python train.py --image_size=32 --conditioning="class" --arch="dit" --cond_dim=192 --num_classes=73 --logit_normal_time=false --norm="layernorm" --expert_mlp_ratio=0.5 --experts_per_token=2 --patch_size=[2, 2] --layers=12
Rows from block 9 of a small class-conditioned image flow-matching model, named by matrix and row number. Rows with one number within an expert belong to one neuron, the router's apart. Each number is 128 + 24 x the weight over its row's rms, rounded and kept within 0 to 255. All counts start at 0.
Before each expert's rows are labels from the 100 images, of 14976 (inputs lightly noised), where the router gives the expert most weight on average: "responds to" is what is common among them; "colour at peak" is the nearest of a few named colours to the mean colour under the peak. Only what is clearly more common there than usual is listed. The data: single printed letters, digits and signs in grey, bent and noisy. In brackets: how many of the 100, against the usual share in percent.
# router: router (model.blocks.9.mlp.router.weight, 16x160), inputs 0-79
# up: expert up (model.blocks.9.mlp.up, 16x80x160), inputs 0-79
# down: expert down (model.blocks.9.mlp.down, 16x160x80, transposed), outputs 0-79

# expert 9
responds to: dark on light (99 vs 39.8)
colour at peak: white (95 vs 35.4)
router.9 [121 169  98 155  83 169 163 116 127 150 156 113 123 146 122 136  88 144 174 125 124 127 130 133 127 118 117 150 167 150 103  99 115  95 182 119 172 112 141 110 125 134 141 128 119 162  86  92 113 140 180 129 119 137 141 172 147 128 143 131 115 158 140 132 144 136 135 113 101 139 131 111  75 120 155 179 101 145 113 167]
up.2 [121 111 103 120 136 146 146 119 122  92 117 140  71 158 155 168 117 161 131  89 119 156  79  86 140 119  99 154 124 127 141 141 124 156 142 119 141 154 125 120 111  99  93 160 133 133 104 124 142 127 132 145  99  87 142 109 133 125 123 142  99 137 157 116 143 107 106 144 132 182 132 143  92 134 117  98 130 142  76  99]
down.2 [116  92 127 178  71 101 109 130 143 174 116 141 144 133 147 120  93 110 133 106  99 127  98 107 175 135 142 114 118 119 123 167 169 127 132  91 128 105 156 146 116 104 123 132 140 146 104 145 124 127 168 111 165 125  38 115 101 114 149 142  99 116 143 131  82 132 100 105 132  85  82 126 131 142 120 113 131 114 152 140]
up.3 [122 155 127 159 105 135 137 165 140 145 149 130 130 105 137 101 115 122 125 153 137 155 142  87 134 121  79 130 129 107  92 132 100 115 134 136 156 101 138 146 128 126 114 129 111 105  75 147 132 124 157 150  89 116 139  94 131 147 182 160 101 178 178 140  90 157 136 118 140 135 119 105 129  87 139 137 136  73 128 137]
down.3 [ 88 117  72 138 147  75  88 141 129  86 139 141 130 100 118 134 105 141 137 172 107 162 144 105  81 130 131 150 112 137 126 132 111 138  94  69 144 162 138 105 123 145 146 148 110 101 135 137  76 130 122 109 141 110 103 113 109 171 167 112  89 112 157 113 174 150 130 114 127 143 105 116 104 102 137  96 113 125 135 130]
up.4 [148  92 129 141 156 106 113 139 131 114 144 138 139 132  90 129 103 129 158 118 154 122 131 138  88 134  88  90 129 146 104 138 102 111 102 118 121 132 114 179 146 129 120 109 142 162 115 127 165 127  79 125 178 102 190 153 136 138 169 131 126  78 219 131  88 101 146  88 151 107 120  88 135 136  86 166 123 143 117 157]
down.4 [150 173 108 164  98 148 151  97 141 161 134 102 144 117 125 122  66 101 139 158 108 114 126 103 156 122 165 155 134 132 127 137 123 138 162 138 123 137 147  62 124 172 121 122 102  92  92 109 112 125 158 172 158 133 166  97 113 137 161 136 146 138 196 124 160  95 103  98 148 110 144 129 147 149 128 110 163 103 159 139]
up.5 [103 120 142 161 115 132 126 171 103  84 147 124 113 146 159 171 122 123 104 128 109 121 117  88 145 103 154 151 117 134 156 141 104 136 143 101 122 148 115 141 107 109 101 125  94  93 134 126 143 156 124 165  76 126 111 102 125 112 143  94 107  98 137 136 129 129 152 129 138 133  76 183 116 126 108 132 162 109 103 136]
down.5 [110 109 114 135  90 124 111 161 137 124 128 170  96  99 150 149 104 141  91 163 110 110 123 147 167 106 165 156 164  85 144 128 152 139 134 100 125 147 150  92 130 140 149 108 136 123 114 134 147 126 131 103 148 148  67 162 147 115 141  87  91 118 118 135 117 130 132 133 131 116  82 109 115 128 126  70  95 127 117 122]
up.6 [144 160 135 108  93 100 114 105 144 122 119 129 105 129 144 125  98 165 117 117 144 116 140 119 118 110 123 147 126 184 133 123 144 104 157 199 159 136 133 141 185 127 155 147 139 102 137 146  99 100 132 105 122 151 132 106 152  99  54  85  92 136 155  82 118 117 121 151 138 165 130  87 124 105 145 112 134  90 148 107]
down.6 [114  84 123 152 144  98 163 129 143 128 151 103 154 146 107 137 130  95 173 128 106 136 107 110 131 138  84 140 138 146 135 108 119 146 118  91 124 164 164 139 109 116 133 144 108 188 159 181  63 151 105  94 112 101 160 136  94 110 130 145 120 136  72 123 144 152 147 108  89 120 138 135  98 127 109 139 153 125  79 115]
up.7 [105 106 136  81 162 141 122 130 139  77  51 146  90 128 174 119 137 107 120 117 122 103  97  97 128 136 142 148 107 134 157 158 136  76 138 149 144 136 139 129 111 133 123 132 117 117 140 108 134 161  77 155 130 135 142 138  80 124  92  67 122  74 137 121  75 134 103 123 123 106 125 130 131 123 111  92 175 128 139 118]
down.7 [174 129 151 101 143 139 109 114 130  97 158 124 128 112 110 142 137 120 176 124 149 100 157 137 151 139 119 125 131 136 115  92 144 108 201 155 133 144  90 114 106 166 134 119 165 119 149  91 120 137 122 120 122 139 178 163 142 152 106  92 107 135 134  94  88 120 135 146 147 108 126 173 121  89 140 135  98 131 157  63]
up.8 [128 118  95 115 120 173 149  60 127  87 114 184  99 187 157 160 113 132 129 110 144 115 100 103 120  93 107 135 137 153 169 112 140 126 133 165 138 135 117 120 130 126 157 178 145 139  80 123  94 131 129 131 139 130 152 150 138 107 108 124 123 129 136  90 177 115 115 122 116 208 125 140 135 128 145 103 122 133 119 110]
down.8 [172 107 112 165 105 125 146  87 129 153 169 121 189 126 133 145 113  59 152 143 136 150  95 136 206 109 120 145 124 123 125 168 139 116 120 139 122 116 133 126 110 139 125 169 130 140 104 152 119 121 130 127 115 102 128 124  88 109 158 141 145 111 147 121  63 137 117 111 137  79 130 125 124 126 100 125 179 135 127 109]
up.9 [135 110 140 151 113 103 130 125 124 160 130 113 138 130 141 135 144 132  79 108 154 120  80 119 108 122 121 129 126 124 140 117 144 170 138 179 131 129 115  62 170  81 151 127 157  86 133 172  61 155 122 131 153 128 142 110 107 115  96 124 109 168 116 106 122 132 124 149 161 120 115 153 166 130 130  65 134 132 167 111]
down.9 [131 155 131 151 129 119 102 121 144 138 164 130 129 150 154 151 132 139 178 118 113 140 121 144  77 112 143 169 137 119 140 128 125 132  57 163 124 118 149 176 132 104 153 104 136 165 138 114  65 124 156 152 161 122 149 140 132 134  77 145 124 117 129 112 153 125 143 144 132 164 136 137 115 139 116 133 142 101 103 174]
up.10 [145 139 104 166 109 136 121 181 126 105 166 128 160 141 110 133 128 131 129 123 146 131  80  86 130 127  95 168 129 108 123 127 120 157 126  64 108 125 114 129  98 104  87 136 125 116 118 150 106 156 183 177 168  98 121 132 133 139 127 125 148 161 123 137 166  85 154 152 125 147  84 138 170 135 133 128 128 144 129 128]
down.10 [113 142  98 109 123 115 110 106 128  86 107 157  99 144 136 154 100 166 124 151 161 174 134 115 136 132 157  82 159 113 152 186 121  88 122 124 119 106 192 125 159 157 159 164 102  90 109 118 128 139 108 148 157 124  98 144 169 127 146  93 132 136 157 131 100 105 162 152 120 100 179 127 168 125 152  79 106 123 128 105]

# expert 13
responds to: dark on light (100 vs 39.8)
colour at peak: white (100 vs 35.4)
router.13 [180 120 130 133 152 130 125  72 154 116 126 157 163 115 109 138 110  74 105 111 140 136 135 154  90 164  99 137 127 116 111 112 106 128 136 102  99 122  95 132 127 120 131 152 158 162 141 105  92 160  92 111 133  91 107 153 111 138 135 147 110 137 156 165 166 126 143 158 157 141 157 112 110 105 153 162 122 135 162 158]
up.0 [132 145 145 127 125 111 111  89 105 111 103 118 190 117 121 109 125  86  94 137  94 131 115 124  98 109  98 134 112 109 114 141 117  69 136 104 174 106 159  91 118 124 121 156 135 130  92 127 136 155 139 156 167 131 138 119 122 124 151 143 121 142 122 130  87  82 140 138  74 135  76 160 140 109 111 140 149 141 164 142]
down.0 [102 152 103 157  96 130 109 131 111  98 100 142 124 138 135 173 131 174  99 158 124 164 135 108 151 122 157 114 121 121 122 151 141 125 116 128 126 129 163  72 194 116 120 140 115  60 137  84 106 132 116 126 143 128 106 127 100 166 140  84 146 125 179 101 120 113 145 135 166 108 162 119 125 123 132 114 116 129 143  96]
up.1 [117 168 119 202 132 132 112 127 118 153 130 103 143 152 128 131 115 104  94  92 139 124 116 113 137  70 148 126 102 117 136 131 136 122 143 105  72 164 106  74 159 142 127 138 127 111 133 178 108 146 131 159 175 121 149 101 167 124 146 116 148  89 137 130 159 177 152 128 124 169 172 141 149  84 126 111 117 143 109 164]
down.1 [132 131 151 154 118 146 132 141 119 168  98 152 168 111 126 161 130 116  98 142 139 107  93 100 169 157 115 125 113 115 121 140 126 138 120 128 121 125 119 188 121 151 108 124 126 124 172 112 112 128 125 109 164 120 120 113 136 125 165  84 102 144  93 120 135 143 136 153 123  95 122 153 101 127 152 158 164 138 127  76]
up.2 [129 100 109 117 143 133 113 109 121 145 126 127 138 138 129 142  87 105  98 133 139 135 124 163 125 125 165 156 122  89 112 134 121  61 116 172 146 129 108 132 153 142 142 132 123 155 108 103 130 140 121  95  84 145 153 140 108 136 171 121 110 132 147 131 160 164 121 141 111 150 139 160  82 129 112 125 130  87 100 198]
down.2 [127 137  80 144 128  87 138 134 129 119 109 124 116 136 151 179 158 172 115 164 137 127 163 112 165 149 114 147 127 138 122 135  97  94  98 107 115 132 138 154 122 137 159 158 119 101 117 143 111 154 130 132 123 144  80 130  90 134 117 109 139 161 130 123 129 107 108 127 130 124 101 148 107 121 132 119 114 127  96 140]
up.3 [ 95 123 129  88  95 116 105 122 111 125 107 145 110 138  84 123 107 134 166  98 167 143 122 132 119 125 117  79  97 122 157 166 108 195  86 116  66 140 123 129 124 161 139 134 117 134 168  97 132 135 128 127 146 134 100 118 143 102 132  96 172 160 107 128 114 124 120 125 139 168 153 121 150 152 137 127 151 168 112 159]
down.3 [117  91 125 144 170 117 112 147 132 121 166 163 113 107  89 177 137 102 112 171 137 136 143 124 113 171 135  85 109 144 116  95  89 127 142 173 115 156 132 162 125 157 124 121 128 144 150 135 105 125 112 129 139 139 152 125 101  77  95  81 140 119 117  96  99 118 123 188 108  95 131 149 142  96 145 159 114 121 145  85]
up.4 [120 107 116 134 117 122  99 111 124  90 106 170  74 142 136 115 110 103  83 111 160 137 128 176 100 120 145  82 102 120 150 164 119 118 146 123 137  97 143 130 106 124 126 126 128 115 172 126 124 100 136 118 124 117 130 132 130  89 121  89 148 124 124 120 140 141 149 119 128 177 145 111 107 142 125  96 134 132 103 182]
down.4 [107  78 123 153 140 129 155 137 127 136 177 175 102 138  78 124 122 132 148 150 118 156 125 127 157 161 115 104 123 110 119  96  92 141 160 155 122 135 127 141 106 131 132 112 117 177 169 128 107 130 135 108 129 129 176 136 110  70 123  93 125 127 101 103 118 149 130 160  97 110  94 123 140 126 117 143 126 127 125  54]
up.5 [118 124 116 129 110 138 127 127 132 146  87 130 132 162 121  97 111  99  49 134 140 144 145 158 142 132 130 107  90 121 143 154 138 124  85 168 227 115 111 103 118 127 138 130 118 102 118 145 156 129 135 135 152 102 151 157 116 105 127 102  71 138 144 122 118 135 131 117 126 134 127 125 101 113 126 165 150 120 151 174]
down.5 [ 99 123 154 160 157 119 172 153 108 133 152 157 111 117 158  85 136 167 148 131 136 120 137 122 120 123 123 177 113 104 135 117 118 113 118 123 152 137 123  88 119 115 154 124 111 172 139 165  58 134 148 137 135 120 156 124  60 116 126 151 145 131 162 133 106 135 123  94 123 120 149 129 122 165 108 110 142 125 137 120]
up.6 [149 108 148 119 128 133  99 122 132 154 117 127 124 111 119 120 153 186 155 123 147 121 117 129 118 115 173  93 112 136 130 121 131 188 112 129 133 112 134  98 136 136 140 108 133 105 121 119 148 119 202  77  70 119 110 119 145  87 125 120 154 183 141 118 145 174 135 114 144 127 172 126 129 158 123 103  78  64 101  79]
down.6 [161 127 131 128 174 132 113 134 136 138 128 119 131 134 113 100 169 125 141 109 134 125 115 143 157 123  67  87 122 185 120 139 117 137 176 143 153 111  93 115 134 155 126 113 118 110 129 130 104 146 122 133 110 124 154 122 116 135 145 136 150 113 117 111  90 119 152 153 141  87 109 134 123 125 143 122 129 134 149  76]
up.7 [125 118 132  88 119 113 132 115 128 101 139 141 119 133 127 136 138 180 166 109 140 152 120 141 116 124 173  62  92 107 142 138 132 195  98 172 215 111 115 107 140 148 127 114 128 100 147 117 197 107 129 110  99 109 123 135 104 110 125 122  76 149 135 114 105 171 134 125 100 114 162 120 116 145 112 108 141  94 110 135]
down.7 [147 111 172 114 171 149 124 161 110 121 127 131 113 103 127 105 139  93 117 122 117  93 145 128 152 125 145 116 124 123 110 106 153 138 156 150 106 120  83 115 134 146 119 116 126 155 160 142 126 115 113 117 141 108 119 146 112 128  78 104  97 126 122 112  96 145 123 114 136 159 121 155 128 112 152 114 116 135 130 121]
up.8 [122 114 144 143 131 151 142 146 127 105 128 128 155 136 123 108 138 153  79 118 105 150 135 129 153 124 144 180  85 105 111 129 150  92  82 128 160 133 122 123 115 119 109 127 112  98 100 166 128 104 111 191 204 109 135 106  99 142 124 114  85 102 115 109 121 142 108 135 136 190 147 102  93  77 140 136 161 132 145 131]
down.8 [133 172 151 100 133 187 166 130 109 165 136 113 149 110 123  63 153 160  95 128 169 152 131 156 152 123 141 139 113 130 127 116 114 116 162 183 113 139  78 116 151 138 130 124 121 128 130 105 172 140 126 147 172 122 162 109 125 133 154 150 113 132 113  98  95 131 106 132 138  72 129 148 155 141 139 142 119  92 159  82]

# expert 15
responds to: dark on light (100 vs 39.8)
colour at peak: white (99 vs 35.4)
router.15 [172 143 135 104 160 130 136 113 157 140 120 153 108 116 138 120 117 139 162 110 139 140 136 150  75 159 104  98 140 147 119  88 156 175 141 102 115 114 158 146 121 142 114 141 158 130 153 114 141 140  83 112 159 153  93 121 111 118 142 127 141 134 121 151 130 159 140 105 126  74 137 118 128 134 161  97 107 142 154  59]
up.0 [151 130 142 180 131 118 151 122 119 130 123  82 156 141 136 145 125 105  92 137 114 143 120 140 125 105 150 137 115 124 132 118 104  78 136 168 175 119 102 144 133 140 137 160 129 125 164 131 133  94 119 116 120 146 150 150 123 116  72  78 118 113 131  84 136 137 133 128 135 138 138 139 131  65 109 133 152 108 137 173]
down.0 [139 141 118 117  98 129 140 157 128 148 142 105 126 116 146 170 158 147 177  88 165 102 135 109 155 124 129 121 118 167 120  92 171 107 149 116 126 130 133 111 147 139 119 125 129  74 131 138 160 124 143 151 162 139 106 147 155 124  70 125 122 147 139 143 150 109 149 122 147 202 140 114 129 116 111 125 123 156 140 203]
up.1 [109 112 128 144 127 151  98 126 130 133 117  98 109 127  99 109 145 126 134 111 150 158 141 113 179 106 165 122 117 145 158 157  77 137 143 134 116 124 115 102 165  96 129 144 111 111 162 123 114  89 187  79  70 110 113 139 144 100 104  83 143 151  90 100 137 143 126 111 150 143 163 138 162 133 114 113  92 124 102 136]
down.1 [131 105 137  94 156  95 120 121 137 110 132 116 137 125 116 124 149 160 160 131 134 109 137 128 148 139 117 119 142 142 123 109 129 122 116  94 119 123 113 155 122 118 118 160 112 121 111 142 146 127 161  84 104 130 114 131 178 134  92 119 101 138 111 124 150 154 141 171 134 157  98 136 112 126 121 109  66 161 113 157]
up.2 [148 104 141 190  85 115 153 123 120 135 141 135 161 145 136 145 139 117  99 130 138 114 127  91 145 113  95 139 130 141 121 135 126  89 135 145 144  84 138 136 129 109 124 172 118 147 109 118  98 111  91 119  62 134 155 132 144 139 123 117 147 100 108 123 136 100 126 105 171 177  95 132 109 117  77 120  92  94 151 157]
down.2 [133  92 120 151 113 153 159 154 128 137  88 135 122 124 119 146 123 113 140 165 128  98 145 108 111 137 154 146 123 102 127 100 145 122 129  91 119 127 113  96 131 145 118 117 131 129 113 152 116 138 142 104 128 139 130 116 163 115  70 136 122 150 167 115 132  92 164 130 126 181 166 134 106 161 144 100 113 136 170 182]
up.3 [117 144 118 151 114 119 129 140 101 141 104 109 112 119 132 170 138 150 133 124 128 114 100  98 137 100 142 141 159 129 149 126 127 151 102 120 123 133 125  71  83 141 118 139 154 120 144 159 101 150 175 119  99 172  86 126 171 150 152 114 192 108 169 103  89 106 130  90 131 117  92 132 148 107 132 119  98  93 156 110]
down.3 [130 179  60  88 138 108 114 138 123 121 130 128 121 128 150 123 117 110 131  56 126 124  88 129 158 128  78 147 153 160 105 155 165 157 149 146 135 167 169 110 127 122 128 123 126 130 123 121 139 111  86 138 110 130  43 135 119 147 131 162 116 116 103 167 136 108 141 130 158 127 103 129 122 111 125 103 121 130 139 146]
up.4 [ 77 156 131 149 104 112 144 111 145  93  94 107 109 123 137 136  89 141 165 118 131 163 168 145 151 134 200 109 129 138 143 124 118 149 128 122 113 126 122 128 112 119 120 154 113 102 145 149 156 135 125 187 171 121 110 141 150 128 158 111 176  67 111 112 101 141 142  84 135 128 171 135 112 123 122 148 149 152  98 158]
down.4 [142 101  87 164 138  81  96 109 127  87 125 122  97 109 138 133  92 101  92  89 133 116 120  94 126 112 141 145 124 146 143 137 132 135 101  95 136 144 177 119 152 103 135 136 126 135 103 140  94 141  99  69 121 102 119 133  91 149  74 150 157 129 165 150 132 114 153  77 135 134 162 112 149  68 117 110 118 143 139 150]
up.5 [ 99 115 121 184 115 106 122 117 125 161 110 126 133 118 140 173 117 138 125 108 101 115 151  96 120 103 151 139 134 136 155 158 147 108 131 119  76 128 144 139  72 134 114 159 132 109 149 138  77 163 156 119 114 167  99 136 180 130 112  84 197 142 142  97  96  90 155  89 126 149 127 132 116 138 130  92  86 111 115 128]
down.5 [103 189  71 107 121 127 149 137 134 163 130 110 106 143 142 167 117 128 120 118  74 104 110 105 129 117 104 151 135 143 123 168 146 149 130 155  96 140 148 103 138 132 103 134 119 108 121 128 112 125 151 140 109 133  45 123 126 158 122 136 118 127 154 147 114 125 143  84 137 146 124 104  96 125 143 120 140 143 133 151]
up.6 [ 99 128 136 125 113  92 103 128 120 136 140  86 136 134 131 114 104 129  98 146 104 182 138 139 156 120 152 133  69 135 119 139 116 101 141 182 151 107 124 129 144 120 130 127 139 100 142 123 164  92 153 109 150 137 151  92 120 106  77  94  93 147 142  64 131 106 102 149 131 146  88 136 121 123 148 112 122 144 146 179]
down.6 [160 117 115 147  86 140 182 179 119 193  97 130 146 135 137 134 164 141 112 132  96  57 120  94 171 139 107 110 146  89 126  81 134 126 186 100 118 150  94 118 109 150  84 145 116 168 127 148 125 114 132  85 131 122 134 116 118 132 119 133 110 125 109 135 113 149 124 122 145 187  99 135 110 133  82 134 153 141 103 172]
up.7 [110 165 129 140 142 128  78 152 143 161 108 127 103 136  82 103 111 136 137 120 122 204 164 137 149 117 138 128 121 144 125 123  68 131 153 110 122 145 146 139 153 128 134 120 112  94 131 126 129 108 166 174 146 101  95 161 154 132 147  97 165 173  92 134 141  50 132 102 137 130 109 124 109 143 122 140  81 158 154 142]
down.7 [144 100  90 163 122 127 172 159 126 185 134 139 133 122 155 129 180  73 114 123 142 139 149 127 132 152 101 134 125 150 129 139 116 138 133 109 138 124 121 103 105 116 102  87 120 158 144 167 120 114 148 100  87 124  98 117 112 145 152 152 146 139  74 102 110 153 109 114 113 147 106 135 103 139  92 166 159 115 126 157]
up.8 [127 153 124 132 107 118 132 124 105 180 117 137 111 125 127 153 144 140 131 136 137 134 123 110 102 118 105 145 125 131 124 124 181 120 146 155 166 132 149  84 127 133 129 126 118 135 121 150 149 109 146 147 167 100 149 138 130 140 148 116  87 182 108  89 155 176 133 108 108 136 164 137 109 127  92  93 113 158 106 138]
down.8 [145 146 102 197 167 126  86 111 133  77 132 125  87 139 137 135 137 111 133  92 155 134 109 136  72 126  87 117 158 156 126 103 114 129 121 164 117 133 106 150 162 121 139 117 142 143 120 116 112 130  68 139 174 128 109 139  99 131 165 132 166 135  84 117 137 150 138  95 119 114 103 116 116 112 126 136 146  80 110 114]

# expert 1
responds to: the character @ (32 vs 1.2)
colour at peak: grey (74 vs 12.2)
router.1 [ 97 102 140 109 132  92 129 153 105 119 106 139 176 104 132 142 175 122 141 108 114 113 118 147 149 109 160 126  98  79 134 150 174 118  68 131 106 107 157 158 107 140 127 123 115 104 128 116 173 100 131 153 159 127 134 122 138 157 169 133 164  97 104 120  82 143 108 127 129 135  98 139 163 113 126 100 132 150 112 157]
up.0 [159 104 104 149  61 126 130 113 117 135  95 114 161 116 142 130  97 155 147 132 141 134 102 118 100 132  65 143 139 125  94 126 119 125 136 132 157 137 131 117 134 140 139 114 118 125 119 145  98 140 180 172 133 144 146 141 137 105 128 164 146 114 134 132 154 122 111 127 103 166 196 123 103  98 126 101 140 129  82 156]
down.0 [119 147 134  52 103 145 166 150 129 171 163 132 141 125 140 119 166 129 139 122 113 143 117 133 105 138 148 126 112  92 139 142 131 131 111 134 115 127 153 116 113 119 131  90 127 136 130 111 172 127 112 172 157 146 147 136 191 134 164 127 103 132  89 125 137 148 108 143 113 170  89 116 121 172 128 148 131  57  70 148]
up.1 [147 118 117 111  92 137 179 128 138  71 117 122 116 120 102 129 107 138 151 143 112 114 167 119 138 159 116 173 148 122  89 131  88 164 142 167 130 133 159 150  94 145 127 128 140 177 143 149 102 145 116 131 113 128  96 116 141 127 137 172 124 110 151 155 131 176 140  97 145 115 137 143 111 116 177 152 140  98 138 141]
down.1 [125 119 174 159 191 129 127 109 114 115 112 142 114 133 125 116 126 115 149 114  94 135 127 156 123 126 113 117 124 158 119 170 148 138 103 105 145  94 137 171 137 100 153 133 153  98 130 151 111 116  89  78  94 126 172 153 120 114 102 150 141 133 130 140 154 134 154 115 175 143 138 118 140  98 144  78 164 141 129 132]
up.2 [115 169 149 167 106 138 111 124 142  94 121 127 117 115 104 127 121 104 142 168 171 121  97 116 123 123 115 145 130 114  73 123 156  79 109  93  84 114 113 126 136 103 128 186 124 120 162 136 149 155 134 144 142 148 119 108 163 120 156 121 142 117 137 149 138 117 142 108  39 157  91 109 115 104 157 111 140 137 131 131]
down.2 [164  94  77 111 173 151 112 118 122 104  88 150 121 130 167 139 133  76  70 121  98 127 122 132 119 150  98 139 142 116 119 148 112 128 124 102 138 131 126 108 122 117 125 104 149 159 108 123  89 133 130  75 104 128 151 146 109 113 136 128 117 127 110 125 176 152 125 134 108 140 125 113 112 134 165 121  91 145 117 132]
up.3 [132 119 126 121 145 108  91 133 116 106 108 155 114 124 127 157 152 116 140 127 131 110 104  66 125 104 117 114 106 132 167 138 141 143 113 143 106 118  72 133 126 124 131 124 111 132 130 140 152  88 148 143 147 171 153 153 140 139 121 112 145  92 124  51 120 137 143 123 144 135 138 129 139 109  82 107 130 209 115  94]
down.3 [127 125 105  85 122 125 133 158 148 154 112 127 116  91 131 160 169 162 137 153 117 137 143 164 170 140 121 143 121 109 110 139  92 140 130 143 112 127 131 138 118 166 129 135 110 132 131 129 169 138  94 134 184 125  75 191 110 108 134  98 144 145  93  71 157 136 112 140 103 128 121 130  86 158  99 131 148 131  84 105]
up.4 [146  90 134 127  98 140  91 140  99 123 102 112 170 127 120 172 133 180 127 106 125 136 102  93 107  77  75 131 114 116 180  89 131 150 126 139 119 109 144 100 120 149 125 118 107 108 121 121 123 110 177 153 130 184 142 180 129 139 139 102 135 108 125  73 134 134 132 141 147 154 179 147 112 146 136 120 106 155  94 160]
down.4 [125 146 134 104  88 138 176 152 137 171 129 129 142 119 142 152 165 144 132 162 136 112 128 123 160 108 155 136  97  72 132 150 108 135 126 130 119 119 150 122 115 108 124 114 125 140 135 115 138 159 131 148 151 148 126 161 146 165 165 111 127 131 106 101  97 121 116 132 125 157 104  87 112 181 128 134 131  87  60 102]
up.5 [130 107 111 158 104  98 139 126 148 118 144  84 124 154 170 131 149 109 134 132  94  81  90 134  98 134 120  85 152 164 124 129 123 126 142 109 128 157 124  62 174 138 134 177 153 117 126 147  90 169  98 132 128 131 145 162 129 196 151 147 158 109 116 127 151 123 147 116 100 124 133 134 118 123 118 120 140  95 152 112]
down.5 [121 162 128 127 126 107 122  83 118 136 156 129 155 131 113 116  98 131 156 119  94 107 148 145 108 131 170 143 137 115 128 202 150 102 101 180 140  84 178 155 176 135 110 102 129  97  99  92 172 107 141 164 104 151 128 137 101 140 125 128 102 111 127 133 156 120 103 135 128  92  85 126 167 115 125 143 165 126 166  96]
up.6 [118 147  95 123 114 127 149 120 128 104 129 109 145 127 108 156 149 133 159 143 110 107 107 138 143 135 140 110 129 120  91 140 164 114 113  98 150 120 173 165 124 119 119 147 105  90 128 119 137 159  79 169 176 112  89 113 102  90 137 154  96  87 104 126 100 122 153 139 108 161  62 163 108 103 110  85 171 161 153 163]
down.6 [174  86 103  85 143  99  99 129 123  67 109 127 120 152 126 120 152 150 152 103 110 137 134 158 191 118  83 112 170 137 135 144 121 114 103 102 115 111 136  98 162 125 121 135 167 101 126 135 112  72 111 105  98 106  79 162  99  94 103 130 113 106 105 105 173 140 138 124 133 132 117 104 137  96 133 118 125 147 108 117]
up.7 [ 98 153 141 121 129 148 120 143 134 122 141 153  84 158 108 104 123 118  93 150 131 123  85  76 127 149 123 158 121 193 131 149 105 144 150 129 114 149  96  69 149 164 137 141 138 155 129 150  66 148 137 136 129  87 154 126 117 126  83 120 102 131 116 119 134  99 138 159 147 112 105 104 136 131 134 111 102 123 153  90]
down.7 [ 97 161 125 200  96 164 149 148 135 184 138 124 131 130 131 103 130  99 124 113 139 107 125 125 108 112 142 138 144 129 134 134 150 124 153 134 137 112 156 123 127 123 119 114 116 127 101 102 138 119 165 163 173 142 113 109  95 136 188 163 150 148 121 141 106 135 114  88 136  98 159 143 122 141 108 147 195 102 113 149]
up.8 [109 106 156 106 109 116 102 106 134 138 125 149 101 139 124 143 131 116 142 137 137 155 109 124 129 126 161 116 116  96 102 102 110 118 141 126 132  93 154  77 161  92 128 188 156 164 135 119 158 126 145 130 172 112 135 185 157 108 129 111 135 172 108 124 106 127 100 161 189 143 134 100 107 110 144  96 129 165 112 150]
down.8 [ 92  89  96 114 131 144 136 150 127 136 150 122 135 101 122 133 123 152 147 149  93 123  86  87 146 145 140 131  98 113 115 119 105 124 138 103 129 155 143 121  99 113 133 112  92 155 125 154 132 152 149  88  99 125 113 144 146 123 112 132 109 133 160 117 155 121 117 143 135 145 133  84 115 157 133 148  95 213 161 112]